Weights of a small image embedding model: widths [40, 64, 120], batches of 64.
Rows from block 7 of a small image embedding model, named by matrix and row number. Rows with one number belong to one channel. Each number is 200 + 20 x the weight over its row's rms, rounded and kept within 0 to 999. All counts start at 0.
Before each channel's rows are labels from the 100 images, of 14976, where the channel reaches its highest value: "strongest on" is what is common among them. Only what is clearly more common there than usual is listed. The data: dead-leaves pictures: piles of overlapping shapes.
# convs0: expand 5x5 conv (model.blocks.7.convs.0.weight, 192x64x5x5, each kernel summed), inputs 0-63
# convs1: project pointwise conv (model.blocks.7.convs.1.weight, 64x192x1x1, transposed), outputs 0-63

strongest on: star
convs0.15,223,211,201,182,178,207,211,202,195,231,213,217,219,196,195,196,203,164,173,215,171,159,189,212,196,174,193,210,207,273,216,219,227,188,188,231,228,214,184,218,200,200,208,224,208,202,194,207,181,187,246,164,211,206,206,183,202,217,211,204,214,185,180,216
convs1.15,190,176,199,191,178,159,204,226,242,193,187,224,200,165,210,195,187,220,165,202,212,200,203,197,231,218,214,206,192,181,190,169,221,209,219,186,185,207,219,192,217,204,216,215,226,201,191,205,192,146,157,187,213,211,233,212,226,205,210,180,165,228,194,201

strongest on: cross
convs0.68,190,188,199,208,159,194,210,169,192,198,162,206,174,182,214,222,211,211,163,208,193,162,210,219,216,199,201,174,196,208,195,216,211,159,181,213,222,192,224,215,251,218,190,167,233,188,204,197,218,191,177,210,221,192,229,178,186,223,172,205,215,191,209,176
convs1.68,223,217,225,211,192,194,211,184,211,208,173,181,208,220,175,171,190,227,219,200,230,194,180,202,230,206,210,196,217,178,202,215,243,190,202,209,215,188,222,180,202,202,225,190,174,209,192,149,213,193,202,209,212,177,153,171,228,225,231,200,195,188,192,242

strongest on: large pieces; ellipse
convs0.155,210,194,173,210,236,221,205,225,182,229,204,219,206,197,215,176,229,237,215,184,222,151,202,180,199,185,189,193,231,217,188,168,204,185,200,223,192,187,181,226,209,203,226,220,150,201,211,181,162,189,200,192,202,217,204,199,229,202,213,208,216,167,216,185
convs1.155,170,215,179,186,182,204,203,215,202,189,199,207,220,187,187,230,143,196,214,192,193,192,190,209,225,201,184,216,160,167,209,220,182,180,201,203,163,201,224,190,236,225,203,190,217,198,213,195,208,211,216,232,169,179,172,190,174,216,209,195,198,198,196,144

strongest on: small pieces; tee
convs0.84,179,221,222,197,201,174,214,190,198,200,177,215,232,206,158,187,198,193,185,179,190,183,172,192,204,151,179,236,234,238,156,194,208,190,168,240,214,171,216,199,208,217,196,198,197,201,203,188,176,173,208,192,204,212,190,171,197,226,207,196,214,219,214,193
convs1.84,219,205,167,172,187,182,221,227,238,206,208,204,173,174,207,180,208,217,164,192,210,203,193,216,172,194,197,184,175,173,218,198,187,216,181,197,216,189,183,217,188,219,217,227,181,222,215,172,181,202,212,161,186,217,201,206,173,162,199,166,194,194,201,248

strongest on: cross
convs0.20,207,180,197,209,216,197,217,186,236,218,199,167,237,187,197,241,229,211,212,237,218,197,206,161,224,221,207,175,216,180,216,193,145,207,233,194,224,182,173,198,208,218,188,216,196,192,196,186,173,207,188,215,209,208,155,191,198,204,210,202,178,223,204,192
convs1.20,230,249,188,172,178,244,208,183,186,212,198,210,176,224,213,178,174,220,217,168,207,199,193,226,170,219,179,208,199,203,200,194,205,183,180,178,200,157,225,230,218,210,202,200,205,228,182,198,207,175,240,198,208,193,214,204,200,196,214,218,246,197,198,198

strongest on: flower
convs0.141,200,206,187,172,232,193,208,209,215,197,209,197,228,228,208,206,190,228,229,189,220,219,190,184,207,213,179,205,216,176,215,181,149,238,183,181,210,204,179,208,212,228,214,267,226,212,178,170,167,195,188,194,190,224,206,211,175,189,204,214,189,202,206,205
convs1.141,229,201,195,209,171,205,210,209,179,216,180,182,208,225,184,218,172,181,200,178,199,178,221,220,207,175,146,214,200,197,189,200,213,218,187,203,199,195,192,168,188,189,208,218,142,194,197,181,210,180,212,186,211,190,201,187,182,188,181,221,240,240,210,155

strongest on: gear
convs0.82,187,225,222,186,176,170,208,208,162,190,188,190,191,195,222,217,229,198,188,175,226,236,205,169,200,209,217,174,239,219,197,190,197,189,213,187,206,191,221,193,242,204,200,195,233,228,189,198,202,191,193,178,173,193,208,186,240,245,216,227,218,190,174,200
convs1.82,222,203,196,184,224,233,195,201,231,194,208,221,199,196,202,187,178,206,190,190,195,234,199,245,208,204,176,221,195,214,201,167,244,182,201,242,218,214,226,205,200,176,166,180,182,165,202,232,201,195,208,210,205,199,229,217,194,193,200,168,203,189,243,172

strongest on: mixed sizes; circle; grey
convs0.109,183,248,207,228,196,212,193,194,189,218,195,226,241,221,187,207,227,178,160,248,187,216,230,232,210,200,243,178,204,199,189,185,209,210,179,204,202,204,215,202,169,205,203,191,222,189,201,186,183,155,221,190,196,174,202,217,207,213,218,207,199,182,216,178
convs1.109,208,203,230,195,210,211,203,199,245,231,212,186,187,178,196,185,172,161,210,174,250,215,195,225,191,212,179,214,213,209,213,216,156,226,211,212,200,199,170,201,186,152,216,209,209,202,197,179,208,185,193,200,196,228,201,213,205,220,170,167,217,209,209,170

strongest on: drop
convs0.47,186,196,192,216,191,216,212,159,239,192,207,208,171,202,182,199,177,199,191,222,190,162,235,185,172,186,176,195,199,214,236,231,195,203,190,176,221,193,208,186,209,225,192,215,216,198,214,201,219,197,182,201,204,186,205,206,164,200,157,240,184,216,178,248
convs1.47,208,187,189,178,223,193,177,224,198,155,187,192,192,205,228,196,189,212,219,180,189,177,179,185,217,188,212,201,203,203,192,204,173,197,230,211,204,233,200,258,204,209,209,198,179,180,172,220,198,223,193,201,209,206,238,148,223,173,183,196,189,227,167,180

strongest on: star
convs0.134,219,199,212,182,167,153,199,212,163,190,231,200,198,204,211,225,213,184,168,175,192,180,208,208,224,203,190,179,157,208,219,209,181,190,176,185,155,203,178,211,216,217,204,216,230,187,198,208,211,207,224,220,216,185,185,172,197,186,176,231,184,167,201,216
convs1.134,217,170,214,170,187,209,195,226,207,225,185,227,190,180,219,214,210,240,224,193,209,199,247,228,190,241,235,174,227,205,200,179,214,206,201,210,176,181,198,196,209,187,201,218,166,224,228,187,196,193,193,181,182,203,201,228,229,231,208,189,187,217,230,205

strongest on: square; frame
convs0.31,224,194,214,206,173,206,206,222,228,207,203,217,206,173,210,209,175,146,207,225,187,176,236,229,200,212,188,189,168,212,195,194,164,229,189,200,187,204,205,195,225,230,208,228,191,191,187,201,167,166,187,199,200,183,217,164,208,181,176,207,166,198,167,199
convs1.31,197,207,217,190,207,195,192,193,166,181,190,181,221,214,233,174,240,229,202,186,159,203,189,203,195,205,194,204,183,233,227,197,187,192,205,177,223,236,188,190,218,209,188,162,182,195,206,238,219,165,196,207,148,200,172,225,187,210,213,230,203,208,190,208

strongest on: flower
convs0.42,204,192,189,178,201,190,147,224,192,179,199,216,215,203,184,184,200,169,212,232,163,196,227,217,202,184,183,229,211,223,208,193,214,224,206,200,195,235,221,184,209,185,235,179,233,190,204,207,196,200,239,205,215,181,190,228,177,199,194,178,243,220,189,229
convs1.42,203,214,214,204,238,172,188,207,190,202,206,200,220,245,189,213,227,212,165,215,191,201,180,233,194,187,213,150,193,166,200,203,207,189,163,192,221,205,216,192,157,184,193,206,184,198,172,179,166,172,211,181,225,197,208,198,198,198,170,209,225,166,195,191

strongest on: crescent
convs0.183,221,206,223,233,212,199,182,225,197,229,176,244,191,210,183,199,210,180,216,201,200,188,181,200,201,212,207,224,190,238,212,210,216,209,168,216,205,237,216,217,210,216,205,145,203,198,200,226,175,217,174,191,189,238,187,206,195,174,203,194,226,179,216,239
convs1.183,197,199,187,195,175,223,195,226,188,192,183,201,188,187,213,198,200,216,209,199,198,175,214,216,168,189,195,242,200,198,222,225,183,195,231,209,226,190,164,213,198,129,227,219,221,197,173,215,223,240,200,214,205,222,232,191,196,195,185,195,176,233,193,192

strongest on: large pieces
convs0.79,197,204,205,224,188,209,189,173,207,180,213,198,196,177,225,192,190,186,190,247,156,201,231,228,190,195,191,187,171,216,216,218,202,198,184,195,216,193,225,172,181,218,208,178,239,205,218,220,227,200,203,179,178,170,219,205,172,199,182,201,208,261,191,216
convs1.79,160,213,206,189,167,191,205,219,196,191,190,210,213,182,197,201,151,216,222,190,224,200,166,195,203,213,193,225,201,168,231,208,182,161,199,181,172,204,210,210,222,203,202,204,201,207,212,185,211,203,195,229,160,187,160,209,209,201,202,228,234,184,229,160

strongest on: frame
convs0.40,219,191,208,170,213,203,217,228,212,206,241,166,238,193,221,215,205,196,210,226,191,202,193,199,200,207,242,210,222,222,176,215,208,228,228,199,202,176,194,154,185,193,203,214,223,231,203,214,195,181,216,184,201,203,188,142,186,197,217,204,174,217,205,225
convs1.40,190,192,176,219,176,186,179,201,208,182,211,229,188,207,207,232,181,207,164,237,193,220,204,224,196,164,169,214,215,175,214,192,200,177,180,212,212,218,193,231,174,210,208,225,205,229,162,194,181,203,201,205,220,200,193,231,221,192,212,257,180,205,198,175

strongest on: large pieces; gear
convs0.49,201,206,173,197,233,192,200,201,220,202,201,220,245,212,220,206,223,189,170,209,179,203,225,222,198,197,230,192,180,194,206,196,218,199,171,211,186,242,179,254,224,229,222,206,192,209,206,213,174,194,218,180,203,151,187,189,208,178,213,218,186,183,226,222
convs1.49,221,186,207,195,205,179,193,234,178,205,213,176,187,209,201,204,174,228,219,183,168,206,212,218,181,237,211,226,187,236,170,194,188,194,210,204,206,195,212,177,211,193,198,250,220,208,215,203,173,174,198,152,182,214,187,201,212,259,199,205,199,196,199,177

strongest on: star
convs0.186,211,177,185,238,237,216,213,198,194,208,185,214,197,214,201,159,192,225,178,197,200,171,205,159,199,224,192,177,219,221,194,214,217,176,139,193,194,203,204,191,172,177,225,220,210,208,186,201,178,225,170,201,220,236,195,176,208,194,202,177,183,190,194,216
convs1.186,201,231,233,183,164,198,192,201,211,220,208,174,185,205,205,235,187,173,178,224,197,202,210,170,213,185,211,215,203,206,201,211,206,173,199,151,199,211,223,162,207,204,226,206,209,168,231,230,192,181,192,227,191,223,221,216,196,213,230,219,211,200,239,227

strongest on: small pieces; frame; gear
convs0.97,211,224,199,168,180,202,205,186,191,189,207,233,210,181,214,202,227,204,194,191,180,174,226,196,236,172,197,235,241,213,185,227,223,179,175,192,202,186,200,169,202,226,202,198,227,186,210,191,146,158,201,195,215,225,205,201,172,204,200,198,234,201,181,194
convs1.97,215,208,195,199,180,192,185,205,191,195,234,224,198,220,183,193,201,226,213,215,170,198,211,214,151,219,211,181,188,236,191,187,196,202,189,208,190,233,190,211,197,177,208,170,170,154,222,200,219,227,199,187,198,179,181,179,229,243,190,219,157,196,206,224

strongest on: cross; small pieces
convs0.90,147,171,226,206,202,199,201,181,210,207,175,183,237,218,180,201,215,205,182,166,207,193,172,179,192,209,190,212,229,190,173,187,194,194,207,222,209,174,214,228,236,208,178,232,199,204,204,180,207,202,199,234,218,205,178,190,204,236,174,202,163,229,179,193
convs1.90,194,204,207,170,212,237,247,218,204,200,198,179,165,175,200,208,202,208,167,194,235,206,236,185,232,186,189,198,189,221,212,207,186,185,188,168,205,209,188,210,201,216,190,218,223,205,197,217,210,189,175,151,209,201,239,216,189,203,227,201,223,178,220,236

strongest on: star
convs0.171,168,192,198,212,179,199,191,196,201,173,234,193,187,202,217,209,204,190,171,151,231,187,173,177,189,212,162,183,250,205,194,200,229,172,148,208,192,188,186,226,209,200,215,231,207,206,194,191,170,166,211,182,187,204,199,197,207,207,203,228,200,205,196,222
convs1.171,175,203,207,175,210,212,186,207,223,189,156,226,203,187,223,180,175,207,193,219,171,177,234,176,198,211,206,194,170,181,215,245,160,197,204,191,185,212,210,210,211,227,194,183,216,176,205,185,219,248,183,216,199,223,194,183,219,206,239,188,184,219,193,180

strongest on: semicircle
convs0.110,221,207,216,256,192,218,215,181,191,187,204,182,167,184,220,179,209,214,192,224,177,189,250,192,193,213,199,161,206,212,225,213,195,182,180,193,205,200,231,195,171,210,199,204,195,167,191,192,210,199,176,196,222,179,236,200,173,205,174,225,181,235,196,225
convs1.110,172,204,176,164,221,206,159,219,200,218,195,202,174,224,195,222,183,215,216,180,192,188,201,182,247,197,214,169,180,195,216,249,146,203,184,197,193,211,193,203,234,183,218,208,177,201,178,210,193,196,182,220,225,198,165,176,205,183,199,204,208,197,188,203

strongest on: flower
convs0.19,185,231,230,179,185,197,187,202,222,171,183,202,207,197,167,198,169,162,196,207,178,200,198,239,175,188,197,202,203,219,196,194,225,179,175,220,224,208,235,189,193,209,186,215,242,197,196,181,242,192,211,158,179,196,205,224,170,199,173,193,185,185,195,225
convs1.19,193,208,173,204,231,236,230,229,197,198,218,191,224,229,159,175,198,202,168,191,189,186,185,199,226,201,232,210,165,183,186,213,206,229,202,201,194,213,221,250,197,218,207,185,184,177,205,174,176,210,192,226,232,187,210,169,214,192,183,180,188,182,211,212

strongest on: pentagon
convs0.1,188,155,170,244,153,201,206,163,175,198,187,209,217,192,167,212,205,167,172,219,206,224,232,201,203,209,205,181,198,197,215,188,204,181,213,188,226,175,217,212,208,240,180,208,201,209,209,160,196,191,207,215,174,188,178,174,193,189,205,203,197,184,224,207
convs1.1,192,237,217,177,246,230,242,204,176,192,196,158,164,183,175,222,216,203,167,200,214,201,182,211,207,240,226,213,199,226,195,221,194,221,206,210,207,236,198,206,178,188,189,204,208,218,225,204,216,186,206,204,221,196,198,225,229,183,206,179,190,205,199,177

strongest on: crescent
convs0.132,178,172,205,196,189,194,181,249,215,214,207,183,205,170,247,208,212,184,221,201,173,213,208,212,189,215,195,209,165,251,247,201,207,187,204,185,203,208,178,204,227,232,203,187,188,184,198,225,214,211,200,216,171,192,193,174,196,187,201,198,183,175,156,198
convs1.132,223,232,158,199,171,232,230,185,178,207,162,186,201,215,200,162,184,202,203,196,204,192,212,220,205,213,187,216,234,205,199,243,174,178,167,202,212,213,193,212,179,171,227,219,204,227,185,201,201,202,196,178,236,226,182,227,215,202,209,192,206,216,208,223

strongest on: mixed sizes
convs0.116,197,214,217,179,230,188,211,215,206,201,183,212,193,224,155,202,185,208,222,215,179,231,228,185,220,207,213,195,172,140,192,188,170,178,171,170,219,188,179,210,206,222,200,212,209,205,197,224,200,222,179,217,221,194,211,215,166,168,177,196,178,227,188,207
convs1.116,221,173,231,187,176,185,224,178,174,172,213,239,158,175,206,223,169,174,190,163,181,181,198,201,195,227,194,194,214,211,220,212,220,222,166,211,173,180,207,178,205,199,206,189,227,203,210,188,247,189,196,209,171,187,208,208,208,208,197,178,199,207,183,192

strongest on: crescent; star
convs0.8,175,165,185,216,183,195,179,214,191,212,218,190,166,194,219,177,233,205,227,156,172,190,214,204,186,207,178,209,181,212,187,190,215,187,157,190,189,214,221,219,209,227,206,192,180,176,197,219,158,186,170,197,182,207,180,188,203,178,193,198,205,240,196,238
convs1.8,191,185,214,183,178,223,186,217,244,213,192,181,196,198,208,214,178,202,169,237,221,173,192,175,199,179,172,196,226,175,218,179,204,195,217,203,191,169,192,203,190,185,236,185,247,214,172,200,192,201,218,218,247,218,226,207,195,213,201,182,171,205,226,200

strongest on: circle
convs0.0,201,186,207,211,199,142,196,207,194,224,204,170,198,203,191,196,207,202,198,196,210,210,219,193,220,229,182,178,227,193,230,216,201,199,163,188,267,170,181,202,176,184,206,217,213,194,212,174,198,204,205,227,233,236,192,200,198,203,209,193,181,180,157,187
convs1.0,184,222,189,222,217,229,177,192,202,179,207,209,203,191,186,232,242,160,201,191,206,214,208,163,208,218,216,242,225,229,148,192,204,164,210,186,171,204,214,214,221,194,209,191,208,203,199,181,224,222,184,206,214,197,182,200,197,200,170,220,231,217,218,185

strongest on: crescent
convs0.53,176,215,183,137,177,189,192,194,207,185,195,194,215,195,207,196,227,194,167,210,185,201,246,187,182,186,203,180,226,208,209,185,225,155,202,183,208,199,178,197,187,214,221,227,186,198,195,202,211,195,192,215,217,156,225,184,219,242,190,211,178,216,168,200
convs1.53,202,188,231,228,229,225,176,198,232,222,203,182,185,208,224,170,176,199,189,181,217,181,194,192,207,161,199,198,189,210,215,223,169,212,226,213,225,183,187,229,205,153,217,186,209,196,197,203,198,223,220,174,208,217,174,212,198,209,187,160,240,226,193,201

strongest on: small pieces; flower
convs0.93,210,214,243,200,197,179,231,176,202,193,200,209,223,209,173,224,170,193,195,209,216,220,181,207,204,194,204,187,208,173,218,184,173,211,221,201,194,187,213,195,253,223,179,182,176,200,208,156,213,191,222,166,191,201,209,197,162,200,207,208,176,186,249,177
convs1.93,159,224,229,231,183,211,199,240,179,223,189,187,169,173,155,174,203,180,189,185,201,186,203,208,196,221,244,246,187,209,173,199,186,223,193,233,219,183,193,189,183,196,216,204,203,167,217,207,202,224,219,212,215,215,207,192,212,195,192,199,204,186,185,181

strongest on: star
convs0.184,232,212,162,198,206,188,200,202,202,205,205,227,233,197,184,170,236,190,215,230,172,172,222,258,183,205,175,216,204,217,207,216,208,181,189,193,231,238,190,216,183,202,233,180,223,160,185,184,189,211,213,213,203,207,195,183,184,176,215,202,205,186,209,201
convs1.184,207,193,240,203,209,216,192,204,212,209,199,184,227,178,222,210,209,202,229,221,228,179,237,210,241,200,246,186,188,202,216,217,202,246,212,198,202,216,195,204,245,205,213,213,173,184,211,196,212,191,232,223,192,217,204,222,184,216,230,200,190,209,201,247

strongest on: mixed sizes; tee; frame
convs0.58,178,192,170,182,169,218,205,199,209,181,219,223,206,220,194,208,206,185,185,213,198,163,160,240,192,197,223,201,187,220,181,217,216,226,167,194,220,207,216,230,189,170,222,206,214,231,188,203,211,197,204,193,247,180,217,184,213,194,182,212,160,169,220,196
convs1.58,195,202,237,209,207,174,177,212,239,204,187,184,237,184,212,212,224,207,194,221,214,192,203,230,208,210,193,205,239,201,211,206,255,176,175,220,222,214,205,204,201,217,188,248,204,156,221,200,179,218,187,194,176,185,197,201,190,176,211,163,188,192,194,194

strongest on: gear
convs0.26,192,212,224,177,172,185,199,201,200,206,215,165,165,224,190,215,212,213,201,174,220,216,211,195,196,206,213,218,194,168,241,190,210,235,201,221,219,197,163,213,202,176,164,214,187,192,177,211,244,182,188,158,232,196,193,190,181,194,196,186,171,229,199,214
convs1.26,232,205,159,230,196,213,195,194,201,193,171,236,230,191,221,218,187,198,219,199,214,222,212,196,172,202,188,189,189,219,201,201,165,176,210,209,187,162,245,176,216,188,187,217,187,172,207,194,194,162,229,240,209,201,185,188,203,194,194,178,223,167,191,214

strongest on: large pieces; bar
convs0.4,209,213,192,160,197,177,223,236,201,212,187,225,255,207,187,198,201,213,205,194,211,192,182,215,211,211,234,192,223,198,197,191,216,186,199,215,178,222,199,222,228,199,211,216,204,205,175,191,195,214,200,225,206,215,192,155,226,217,218,240,188,140,198,186
convs1.4,176,228,202,231,185,186,214,175,205,201,209,200,190,202,200,187,168,161,212,202,190,216,196,188,214,177,178,202,162,197,226,240,224,180,222,205,207,204,197,213,217,187,221,212,239,203,212,195,233,229,182,173,198,188,197,201,202,187,142,219,216,218,194,162

strongest on: frame; square
convs0.66,167,201,182,184,204,210,213,209,180,211,203,207,184,213,190,198,212,219,182,197,179,193,229,210,193,209,170,192,231,214,164,193,199,187,151,199,198,190,222,178,173,206,183,213,220,239,175,201,179,175,134,210,167,171,231,196,200,207,189,196,204,203,219,197
convs1.66,227,178,240,203,203,197,208,218,174,185,226,162,244,196,206,219,193,184,171,223,203,173,189,198,233,197,222,211,171,199,226,195,210,214,210,222,223,232,198,203,202,200,214,189,167,165,234,217,195,207,241,205,189,208,191,184,213,211,206,236,184,197,196,218

strongest on: drop
convs0.147,183,189,214,187,168,184,175,188,209,243,209,201,223,170,206,195,192,194,204,176,175,181,206,196,185,198,201,162,184,172,226,174,197,181,233,193,166,215,210,236,207,220,239,217,194,198,203,182,225,198,204,200,168,207,242,178,190,184,171,208,212,181,208,173
convs1.147,209,189,171,205,203,186,184,207,183,178,194,197,199,212,208,190,189,174,182,220,210,244,209,196,213,196,217,202,233,230,189,189,188,187,140,183,194,198,199,195,157,188,195,206,199,208,202,216,204,205,229,195,228,199,179,257,250,205,183,193,208,159,200,197

strongest on: cross
convs0.92,155,182,215,206,206,188,196,201,212,221,191,154,181,241,159,204,195,227,180,165,201,198,167,171,192,210,177,204,219,183,204,189,193,233,219,193,196,182,203,179,227,220,179,219,157,208,197,217,183,175,199,200,204,201,198,200,204,241,204,180,212,206,175,207
convs1.92,202,192,227,155,174,210,202,209,164,206,203,215,190,199,199,240,149,204,212,177,196,233,222,163,229,206,187,212,217,194,198,202,200,173,192,193,176,176,204,204,174,222,226,176,206,223,178,188,199,205,181,166,222,186,210,224,189,212,199,199,186,238,222,198

strongest on: crescent
convs0.75,178,221,214,151,204,218,192,167,216,196,154,195,172,194,184,205,199,215,197,213,211,224,180,191,232,194,167,208,239,184,185,197,205,195,208,203,216,178,228,211,247,216,181,216,192,219,200,218,210,191,203,202,181,203,209,171,227,229,214,180,200,202,176,164
convs1.75,190,178,169,228,191,165,199,214,186,177,200,226,199,171,192,181,201,189,183,140,198,220,198,192,162,156,211,194,173,221,214,211,251,202,196,209,214,210,190,188,183,206,194,196,211,204,186,203,225,237,193,200,203,185,217,207,209,222,191,232,232,215,206,213

strongest on: square
convs0.55,176,229,186,195,174,233,228,220,230,219,187,205,184,199,184,196,176,167,191,196,177,202,193,220,197,191,225,214,191,224,188,203,194,194,168,200,217,214,173,216,216,237,214,186,236,182,193,194,156,173,173,235,233,205,218,195,208,189,179,214,203,198,196,236
convs1.55,223,174,230,198,237,182,175,208,177,185,173,201,210,196,214,216,199,204,232,220,199,184,230,215,192,186,219,214,184,202,199,180,174,189,212,175,187,210,212,185,208,187,190,202,193,189,263,202,198,178,256,177,170,205,193,196,202,217,211,225,166,180,200,215

strongest on: large pieces
convs0.172,200,199,193,180,198,207,234,217,202,252,198,202,222,181,230,186,192,219,208,170,186,154,177,191,196,193,194,180,208,202,173,194,200,164,187,213,196,199,198,229,206,195,218,213,156,171,188,174,191,213,174,204,225,225,195,187,206,205,200,229,155,168,203,183
convs1.172,178,236,203,218,183,181,191,227,202,148,227,248,188,213,211,206,194,167,225,203,238,232,183,213,183,188,200,205,207,215,238,195,186,198,182,200,192,190,177,219,191,179,183,178,226,185,180,184,212,187,206,182,172,201,224,194,218,208,191,226,230,190,208,204

strongest on: gear; cross
convs0.30,202,221,196,241,202,201,202,207,185,239,257,199,199,209,206,199,192,209,175,152,207,173,194,216,175,182,192,200,218,208,179,169,194,201,222,196,235,211,186,200,239,208,214,170,191,150,209,169,198,185,176,204,217,179,201,202,200,219,192,202,191,172,210,193
convs1.30,216,212,195,199,203,217,203,183,209,182,187,198,213,224,211,154,206,184,235,176,209,146,178,224,216,189,169,203,210,170,181,205,184,230,160,238,220,213,208,201,208,214,197,214,203,169,178,152,213,208,188,203,204,214,167,208,201,179,213,190,193,222,192,196

strongest on: star; mixed sizes
convs0.111,227,185,200,200,224,189,197,224,209,188,211,158,173,228,210,199,202,193,221,179,210,205,188,206,185,187,201,171,201,137,184,193,211,225,166,184,210,177,174,224,198,172,214,181,179,202,178,185,209,188,199,212,204,170,171,182,182,215,168,173,208,182,227,178
convs1.111,182,191,215,181,207,222,204,187,230,202,190,196,214,153,202,216,226,206,206,199,190,180,206,221,200,203,243,201,194,233,202,236,215,192,210,216,195,183,174,195,255,197,216,213,200,239,248,198,188,178,203,196,182,223,208,209,201,216,232,229,219,230,188,190

strongest on: large pieces; ellipse
convs0.78,225,201,232,173,205,166,193,206,204,187,182,203,230,217,192,211,193,163,207,183,181,239,171,226,202,189,202,227,179,196,184,180,227,164,182,171,219,236,184,205,211,205,176,204,247,213,175,198,186,204,211,225,179,212,175,194,203,210,215,195,196,168,194,221
convs1.78,167,230,191,202,206,210,178,192,182,206,201,244,205,207,175,196,197,203,195,158,208,183,186,193,201,205,227,199,174,167,198,224,167,218,194,200,171,242,202,205,213,211,217,178,182,185,219,227,192,201,225,247,220,170,199,181,180,214,168,228,214,210,215,194

strongest on: small pieces; cross
convs0.178,204,176,200,219,193,192,229,173,216,193,204,215,190,206,221,200,234,229,227,188,205,182,224,222,191,197,204,226,216,256,176,204,215,189,169,247,215,203,206,244,209,235,208,191,208,210,212,191,183,195,192,212,206,187,218,193,191,221,206,222,150,208,218,186
convs1.178,179,242,195,175,204,224,175,168,170,180,192,196,222,201,224,189,171,179,194,223,214,197,211,198,186,209,175,227,191,185,202,193,182,222,182,190,210,209,211,206,200,215,208,194,215,231,208,185,211,216,205,200,204,156,168,192,245,192,236,206,207,182,232,246

strongest on: large pieces
convs0.69,182,186,245,222,221,213,208,204,215,199,194,197,141,202,194,230,176,219,225,200,204,220,194,221,189,218,197,188,212,194,178,189,215,198,156,191,191,168,214,181,197,201,218,174,219,216,197,201,210,194,187,168,187,192,175,192,211,203,194,190,176,187,250,153
convs1.69,238,206,191,191,203,159,177,196,201,186,211,199,201,234,227,210,233,187,186,217,213,183,180,231,223,179,183,227,192,164,150,192,204,213,237,194,218,190,176,190,197,183,207,211,208,204,182,213,218,199,196,232,235,211,210,163,201,212,198,216,189,198,241,203

strongest on: semicircle
convs0.129,192,187,192,200,190,245,203,211,177,220,214,216,179,182,186,203,197,169,225,163,192,163,207,209,244,191,200,221,198,183,204,208,174,206,161,187,220,224,213,196,227,216,220,184,181,205,201,201,149,214,218,170,199,198,177,190,207,177,186,206,227,172,224,181
convs1.129,216,212,216,172,198,170,202,198,224,216,191,217,192,179,185,205,188,214,190,194,202,202,156,210,202,226,195,241,184,227,180,204,207,255,213,217,169,203,234,200,199,217,233,213,195,214,211,233,223,230,202,224,228,194,220,199,156,206,211,193,208,197,191,230

strongest on: star
convs0.120,223,219,187,191,193,173,177,217,195,225,219,225,231,186,198,198,233,201,149,196,215,199,214,244,197,204,206,202,208,229,221,178,200,198,191,208,200,221,195,218,225,227,212,181,211,148,204,181,194,185,229,210,216,182,202,208,177,235,217,219,229,188,226,208
convs1.120,184,185,202,215,188,211,199,223,206,201,174,179,188,200,211,190,230,211,192,233,188,184,248,175,212,213,197,198,211,211,181,214,213,209,228,171,172,199,213,176,221,233,190,219,213,191,158,185,185,208,169,199,205,163,200,196,226,182,199,152,182,234,195,229